{
  "targets": ["generator"],
  "arch": "vit",
  "qk_norm": false,
  "inner_norm": false,
  "conv_stem": false,
  "pooling": "class_token",
  "residual_init": "none",
  "optimizer": "soap",
  "beta2": 0.99,
  "adamw_lr_other_params": 0.0016,
  "epochs": 18.9
}
Rows from block 3 of a small image classifier, named by matrix and row number. Rows with one number within an expert belong to one neuron, the router's apart. Each number is 200 + 30 x the weight over its row's rms, rounded and kept within 0 to 999. All counts start at 0. After the name is the row's rms in percent of the matrix's.
Before each expert's rows are labels from the 100 images, of 14848, where the router gives the expert most weight on average: "top examples" is what is common among them. Only what is clearly more common there than usual is listed. The data: abstract colour fields from 500 small random pattern networks.
# router: router (model.blocks.3.mlp.router.weight, 16x192, trained with AdamW), inputs 128-191
# up: expert up (model.blocks.3.mlp.up, 16x96x192), inputs 128-191
# down: expert down (model.blocks.3.mlp.down, 16x192x96, transposed), outputs 128-191

# expert 11
top examples: fine detail
router.11,094,206,238,190,225,227,238,185,240,164,182,230,185,181,193,252,229,203,252,215,250,215,202,189,149,202,254,178,201,212,169,145,184,220,238,225,181,219,138,190,139,203,174,148,198,172,187,204,253,156,190,151,225,120,173,187,181,172,178,178,259,281,190,208,222
up.0,104,165,219,167,176,234,272,205,227,185,258,151,135,233,190,174,211,204,138,171,193,164,181,201,219,206,178,193,211,229,157,226,258,262,170,214,193,216,174,159,198,159,242,192,170,111,256,184,221,161,183,212,197,216,269,227,162,213,225,170,160,242,210,195,206
down.0,100,204,183,187,235,175,216,197,212,222,208,173,189,163,178,256,176,208,127,158,139,146,206,201,256,170,199,163,211,218,180,208,223,232,185,194,232,203,193,230,205,182,214,205,173,213,181,254,191,206,181,139,211,216,185,201,235,210,290,155,192,183,225,202,148

# expert 10
top examples: mostly red; bright
router.10,113,188,216,186,229,165,209,217,206,220,158,193,226,161,144,263,172,223,205,191,181,210,187,152,233,165,143,169,150,216,217,206,259,230,182,198,235,230,210,250,189,191,221,166,195,134,220,274,232,184,171,218,213,212,229,238,231,112,203,205,175,210,243,231,205
up.0,077,168,199,124,208,160,152,206,268,165,219,174,243,234,166,182,156,110,238,183,207,193,177,211,214,198,232,204,250,184,120,180,209,240,234,169,212,216,204,211,204,219,192,188,183,179,186,193,224,202,211,192,259,251,168,189,211,224,204,136,209,176,234,157,168
down.0,079,208,210,158,248,208,188,185,240,184,202,200,197,192,210,186,258,203,165,172,264,220,186,221,162,192,245,199,262,226,189,168,220,219,203,225,230,200,177,197,179,183,194,194,185,202,202,176,233,153,154,238,184,107,216,191,198,171,229,199,173,234,226,222,186

# expert 13
top examples: fine detail; mostly blue
router.13,100,152,235,168,184,221,161,197,198,179,185,198,161,224,241,229,229,172,190,232,202,154,158,216,192,198,205,219,206,179,178,185,243,194,209,213,197,220,178,228,164,124,184,221,195,194,169,181,195,163,222,182,185,160,255,203,215,240,207,169,274,234,270,255,235
up.0,088,168,200,190,194,180,237,224,227,185,205,178,203,197,93,241,152,259,187,169,229,206,229,217,145,219,208,203,185,233,182,186,204,194,230,238,154,236,226,163,213,105,171,147,213,218,205,195,214,218,216,179,223,161,231,199,129,200,198,194,197,166,161,207,220
down.0,086,241,182,182,153,230,191,217,206,225,207,222,192,160,246,190,259,158,206,221,219,155,196,239,170,234,196,200,162,234,222,226,124,188,186,199,231,211,201,213,236,255,202,237,226,263,213,171,165,162,194,251,270,181,207,168,187,205,170,271,201,233,194,205,195

# expert 8
top examples: mostly green; smooth; bright
router.8,099,151,170,213,223,183,160,145,247,218,196,168,158,239,219,177,194,197,230,229,140,215,234,198,176,202,194,183,203,183,220,231,190,236,204,229,198,142,202,187,236,195,254,224,196,222,179,221,221,228,194,175,156,211,236,140,230,223,183,184,193,136,289,206,205
up.0,099,198,192,187,173,232,164,224,160,238,217,179,154,204,188,194,185,190,192,120,263,154,200,235,189,188,191,236,192,210,201,218,203,229,241,212,201,185,181,235,229,167,172,234,167,204,293,185,197,200,166,145,256,175,249,179,257,199,148,148,155,212,277,216,219
down.0,102,159,187,194,197,267,183,201,240,243,244,194,185,154,209,202,216,238,244,216,157,187,183,173,176,205,164,219,193,199,190,209,152,202,270,184,261,151,205,255,227,219,226,192,196,201,188,183,200,167,233,203,215,230,200,206,205,186,177,179,124,184,230,193,244

# expert 5
top examples: dark; mostly blue
router.5,113,195,177,155,227,180,212,173,224,195,233,221,210,238,223,154,225,194,184,204,240,146,252,133,127,208,215,201,193,217,227,199,223,160,220,185,188,256,203,171,177,223,187,244,180,223,200,240,175,198,167,202,192,188,127,203,167,189,162,234,281,192,169,178,226
up.0,113,204,209,235,202,208,186,222,220,173,151,206,237,163,186,218,171,196,195,161,226,216,191,219,205,192,239,135,198,220,193,204,178,201,219,192,239,152,219,222,253,158,193,158,214,227,196,147,156,185,162,231,178,241,204,151,245,180,207,199,190,105,191,211,249
down.0,115,250,183,174,194,197,132,141,217,163,199,195,219,192,182,171,206,224,226,262,198,242,244,170,141,250,199,209,243,183,223,192,153,163,199,212,204,211,241,195,241,186,182,227,186,160,189,186,209,298,195,205,225,186,228,162,186,270,223,172,219,208,200,196,201

# expert 1
top examples: bright; smooth; mostly blue
router.1,100,220,184,236,169,227,126,226,196,188,223,157,158,255,221,240,245,168,199,257,186,213,158,230,214,187,231,218,172,179,171,213,230,232,166,216,161,107,188,171,231,187,221,208,198,224,168,197,178,251,265,208,220,222,197,179,180,225,227,158,235,189,211,235,208
up.0,122,180,175,220,216,187,201,210,218,161,155,203,194,199,226,166,206,222,183,219,160,216,248,164,219,197,201,222,183,217,179,167,212,197,217,155,158,174,145,156,221,163,164,164,175,179,147,215,167,188,215,225,164,196,190,227,235,178,196,246,172,168,147,217,225
down.0,111,139,173,167,209,273,192,143,197,190,211,193,265,229,268,216,176,249,194,212,184,253,222,222,239,242,161,160,187,252,216,166,185,211,199,220,209,166,225,262,233,183,192,213,185,198,169,194,185,163,168,201,187,216,227,199,158,203,234,217,202,219,192,226,192

# expert 2
top examples: fine detail
router.2,094,187,225,218,203,226,200,174,217,167,222,183,180,169,203,198,207,161,219,164,156,204,206,201,261,215,200,184,229,221,217,200,174,165,200,179,157,139,136,172,250,172,234,170,150,248,249,153,214,187,167,231,221,207,160,187,191,188,215,173,159,184,200,225,134
up.0,098,171,179,179,197,209,152,214,244,190,166,213,214,216,260,197,234,219,196,254,179,255,194,200,163,232,227,181,198,145,193,212,193,213,183,253,206,201,197,220,251,171,175,221,253,141,145,203,244,220,174,219,233,150,237,178,186,171,213,207,162,179,210,162,267
down.0,113,170,227,216,162,211,205,220,241,199,188,191,208,213,252,171,193,229,195,247,194,164,215,200,196,160,184,199,225,209,136,196,185,261,146,209,191,277,157,211,194,162,183,163,234,202,238,174,204,209,189,202,263,243,164,194,215,193,216,251,176,272,218,194,218

# expert 6
top examples: mostly red; bright; smooth
router.6,103,190,172,202,167,228,225,181,169,179,214,228,171,214,204,248,187,159,218,189,168,174,241,179,191,163,213,231,141,173,234,205,180,237,202,159,211,215,218,240,181,153,231,195,172,180,271,229,261,221,223,182,224,175,242,190,217,252,246,182,214,190,201,197,242
up.0,086,236,150,189,224,174,175,164,191,198,194,182,218,232,194,207,167,250,182,196,172,168,223,205,226,165,188,178,207,191,185,250,190,195,139,176,215,237,129,184,191,183,240,227,170,204,207,174,231,190,212,220,172,187,155,191,197,172,238,246,192,158,189,237,127
down.0,082,185,185,142,284,201,232,260,237,237,194,207,212,232,180,116,220,161,168,210,225,196,211,219,184,200,190,238,242,210,230,236,142,226,177,201,242,207,198,195,252,240,205,157,172,173,171,169,141,177,261,198,235,208,182,240,203,223,159,204,174,190,222,229,205

# expert 0
top examples: mostly red
router.0,103,175,224,173,163,225,231,173,219,224,183,234,228,180,143,238,163,181,178,231,179,162,154,240,225,190,154,221,215,199,189,260,195,233,193,191,244,225,231,257,205,188,196,128,248,160,202,207,215,183,231,201,252,200,206,214,173,198,199,248,153,206,249,229,204
up.0,076,259,168,219,180,205,133,216,227,195,188,209,254,215,169,195,159,227,195,248,191,191,218,165,158,177,226,165,225,166,170,183,198,218,151,175,158,187,211,231,224,215,195,209,253,233,173,162,168,158,239,206,203,207,175,175,223,214,174,203,205,203,178,202,192
down.0,080,200,210,268,219,201,214,213,200,175,202,185,181,158,155,196,156,161,191,181,140,209,192,137,238,181,197,204,208,180,181,238,204,167,212,196,203,141,181,141,153,172,245,208,183,228,200,209,216,243,222,192,247,224,224,199,153,215,234,191,208,221,220,173,183

# expert 14
top examples: fine detail
router.14,098,260,200,236,193,210,200,183,186,205,210,197,218,181,218,151,207,180,129,202,199,165,200,209,218,178,197,263,211,201,231,197,176,182,198,234,178,213,208,178,183,249,212,186,297,254,178,118,151,249,173,171,177,169,233,205,232,190,227,186,206,184,175,204,161
up.0,094,236,209,226,133,230,245,205,151,218,222,232,212,252,169,205,197,242,161,198,232,176,201,217,174,225,218,155,194,155,200,186,223,172,198,179,218,189,253,249,226,196,182,239,209,168,226,239,220,186,217,236,204,222,191,236,199,171,219,179,204,142,154,176,189
down.0,088,195,170,254,205,136,234,216,183,157,203,234,201,208,161,230,216,178,206,173,175,203,199,186,128,195,192,192,208,213,188,179,203,226,159,170,185,176,191,195,213,173,225,266,210,192,205,172,257,223,143,167,221,192,196,261,229,151,231,146,231,196,209,159,188

# expert 12
top examples: mostly blue; smooth
router.12,094,221,244,249,189,229,232,191,200,169,249,240,192,171,164,214,206,174,252,215,241,258,174,223,211,231,264,134,253,190,198,170,167,213,207,190,144,160,194,140,210,197,188,229,224,251,200,185,211,167,194,184,180,205,152,242,123,213,183,194,191,230,155,188,180
up.0,114,187,254,210,189,209,195,172,230,150,217,183,119,195,160,207,219,196,223,211,214,198,216,202,246,170,164,172,248,159,207,169,213,184,179,230,190,184,179,159,167,177,227,204,141,189,212,227,225,196,265,198,197,187,181,242,228,187,237,212,207,163,190,195,193
down.0,117,199,240,188,208,202,177,172,147,231,201,194,202,154,189,234,139,184,222,217,187,181,137,259,191,230,168,187,175,235,206,235,273,173,202,195,187,150,201,203,253,203,188,132,202,244,200,190,205,163,210,211,187,224,204,200,222,154,248,200,164,194,176,146,164

# expert 15
top examples: mostly green
router.15,092,199,200,189,166,196,231,222,161,228,202,254,193,250,244,166,242,208,223,263,243,206,186,159,179,152,183,164,214,186,239,182,189,171,237,170,208,170,221,190,221,241,213,246,248,213,176,166,188,237,229,125,221,202,226,206,227,156,171,240,185,248,264,188,192
up.0,111,203,183,190,216,210,189,218,229,246,171,221,221,221,254,163,174,241,228,203,200,161,257,174,166,212,209,161,202,226,182,235,162,178,210,239,253,170,227,234,146,185,235,234,167,237,217,205,174,203,215,190,228,192,188,203,214,240,262,170,185,191,196,219,190
down.0,106,187,175,202,165,190,257,219,167,250,152,218,174,203,192,242,180,234,164,189,232,176,212,206,217,219,182,193,173,205,219,204,214,186,219,172,231,211,226,175,212,206,208,229,167,240,225,228,214,153,226,195,220,190,209,199,185,208,195,163,253,138,267,195,188

# expert 4
top examples: fine detail
router.4,098,188,206,263,172,179,203,182,236,154,223,224,238,155,158,219,173,195,197,212,200,178,186,199,214,166,225,215,164,174,191,252,217,171,167,248,179,244,236,217,210,224,218,237,188,236,263,182,192,211,165,201,205,247,215,227,202,169,206,223,186,179,172,204,176
up.0,078,159,181,173,172,163,199,201,221,202,199,162,173,234,217,209,213,199,202,193,219,178,236,162,246,225,171,184,175,191,182,208,228,229,158,212,220,244,201,163,157,188,211,214,231,122,223,181,177,224,228,186,214,226,224,184,234,198,168,209,146,191,223,230,181
down.0,079,177,129,194,225,160,206,187,189,163,130,270,188,175,211,176,255,206,199,195,166,168,160,187,235,198,234,189,175,169,189,156,237,184,148,209,189,243,186,189,238,166,213,235,206,242,163,232,187,213,224,172,180,183,206,239,237,199,218,177,215,203,197,123,193

# expert 9
top examples: fine detail
router.9,091,174,201,202,262,165,217,179,208,264,241,249,250,193,217,214,152,192,262,185,160,228,199,200,182,239,195,182,247,158,247,212,236,192,180,165,218,215,236,199,206,254,185,241,241,197,169,221,171,240,229,202,212,218,173,239,140,199,233,227,213,195,193,173,194
up.0,100,178,198,225,142,194,231,221,195,168,201,233,225,160,177,212,223,162,227,212,168,274,196,222,228,197,210,177,190,225,166,233,154,180,143,141,182,262,207,211,185,181,220,199,165,200,225,221,224,148,199,221,187,185,174,241,204,216,187,212,216,215,156,198,186
down.0,093,220,139,235,228,199,154,197,220,167,163,238,142,205,216,196,160,169,229,173,243,223,195,173,215,216,241,202,238,131,187,119,171,205,243,268,163,242,154,164,201,223,202,148,115,220,199,153,220,173,176,205,222,230,205,209,199,263,168,229,191,131,184,240,196

# expert 3
top examples: mostly green; smooth
router.3,102,215,201,232,219,232,192,247,225,228,204,188,243,226,215,198,219,246,178,142,177,213,192,207,275,269,197,194,214,227,221,206,174,237,248,218,171,191,224,172,259,216,188,177,205,203,145,255,175,221,230,201,200,201,189,206,163,123,176,245,195,166,192,239,200
up.0,090,244,126,178,215,178,253,204,203,206,199,240,204,175,198,177,253,222,186,204,199,152,177,116,169,209,199,174,212,202,208,245,197,181,218,235,217,248,211,213,213,196,185,238,179,194,232,256,170,231,218,176,190,189,230,212,160,244,207,192,185,152,213,234,225
down.0,090,186,238,233,200,222,189,246,206,177,249,170,182,188,197,207,215,244,218,181,216,295,167,190,143,172,193,248,184,161,189,242,166,276,164,188,181,213,232,214,232,170,227,206,193,214,229,285,135,158,206,183,209,237,228,193,194,132,213,245,157,192,263,189,191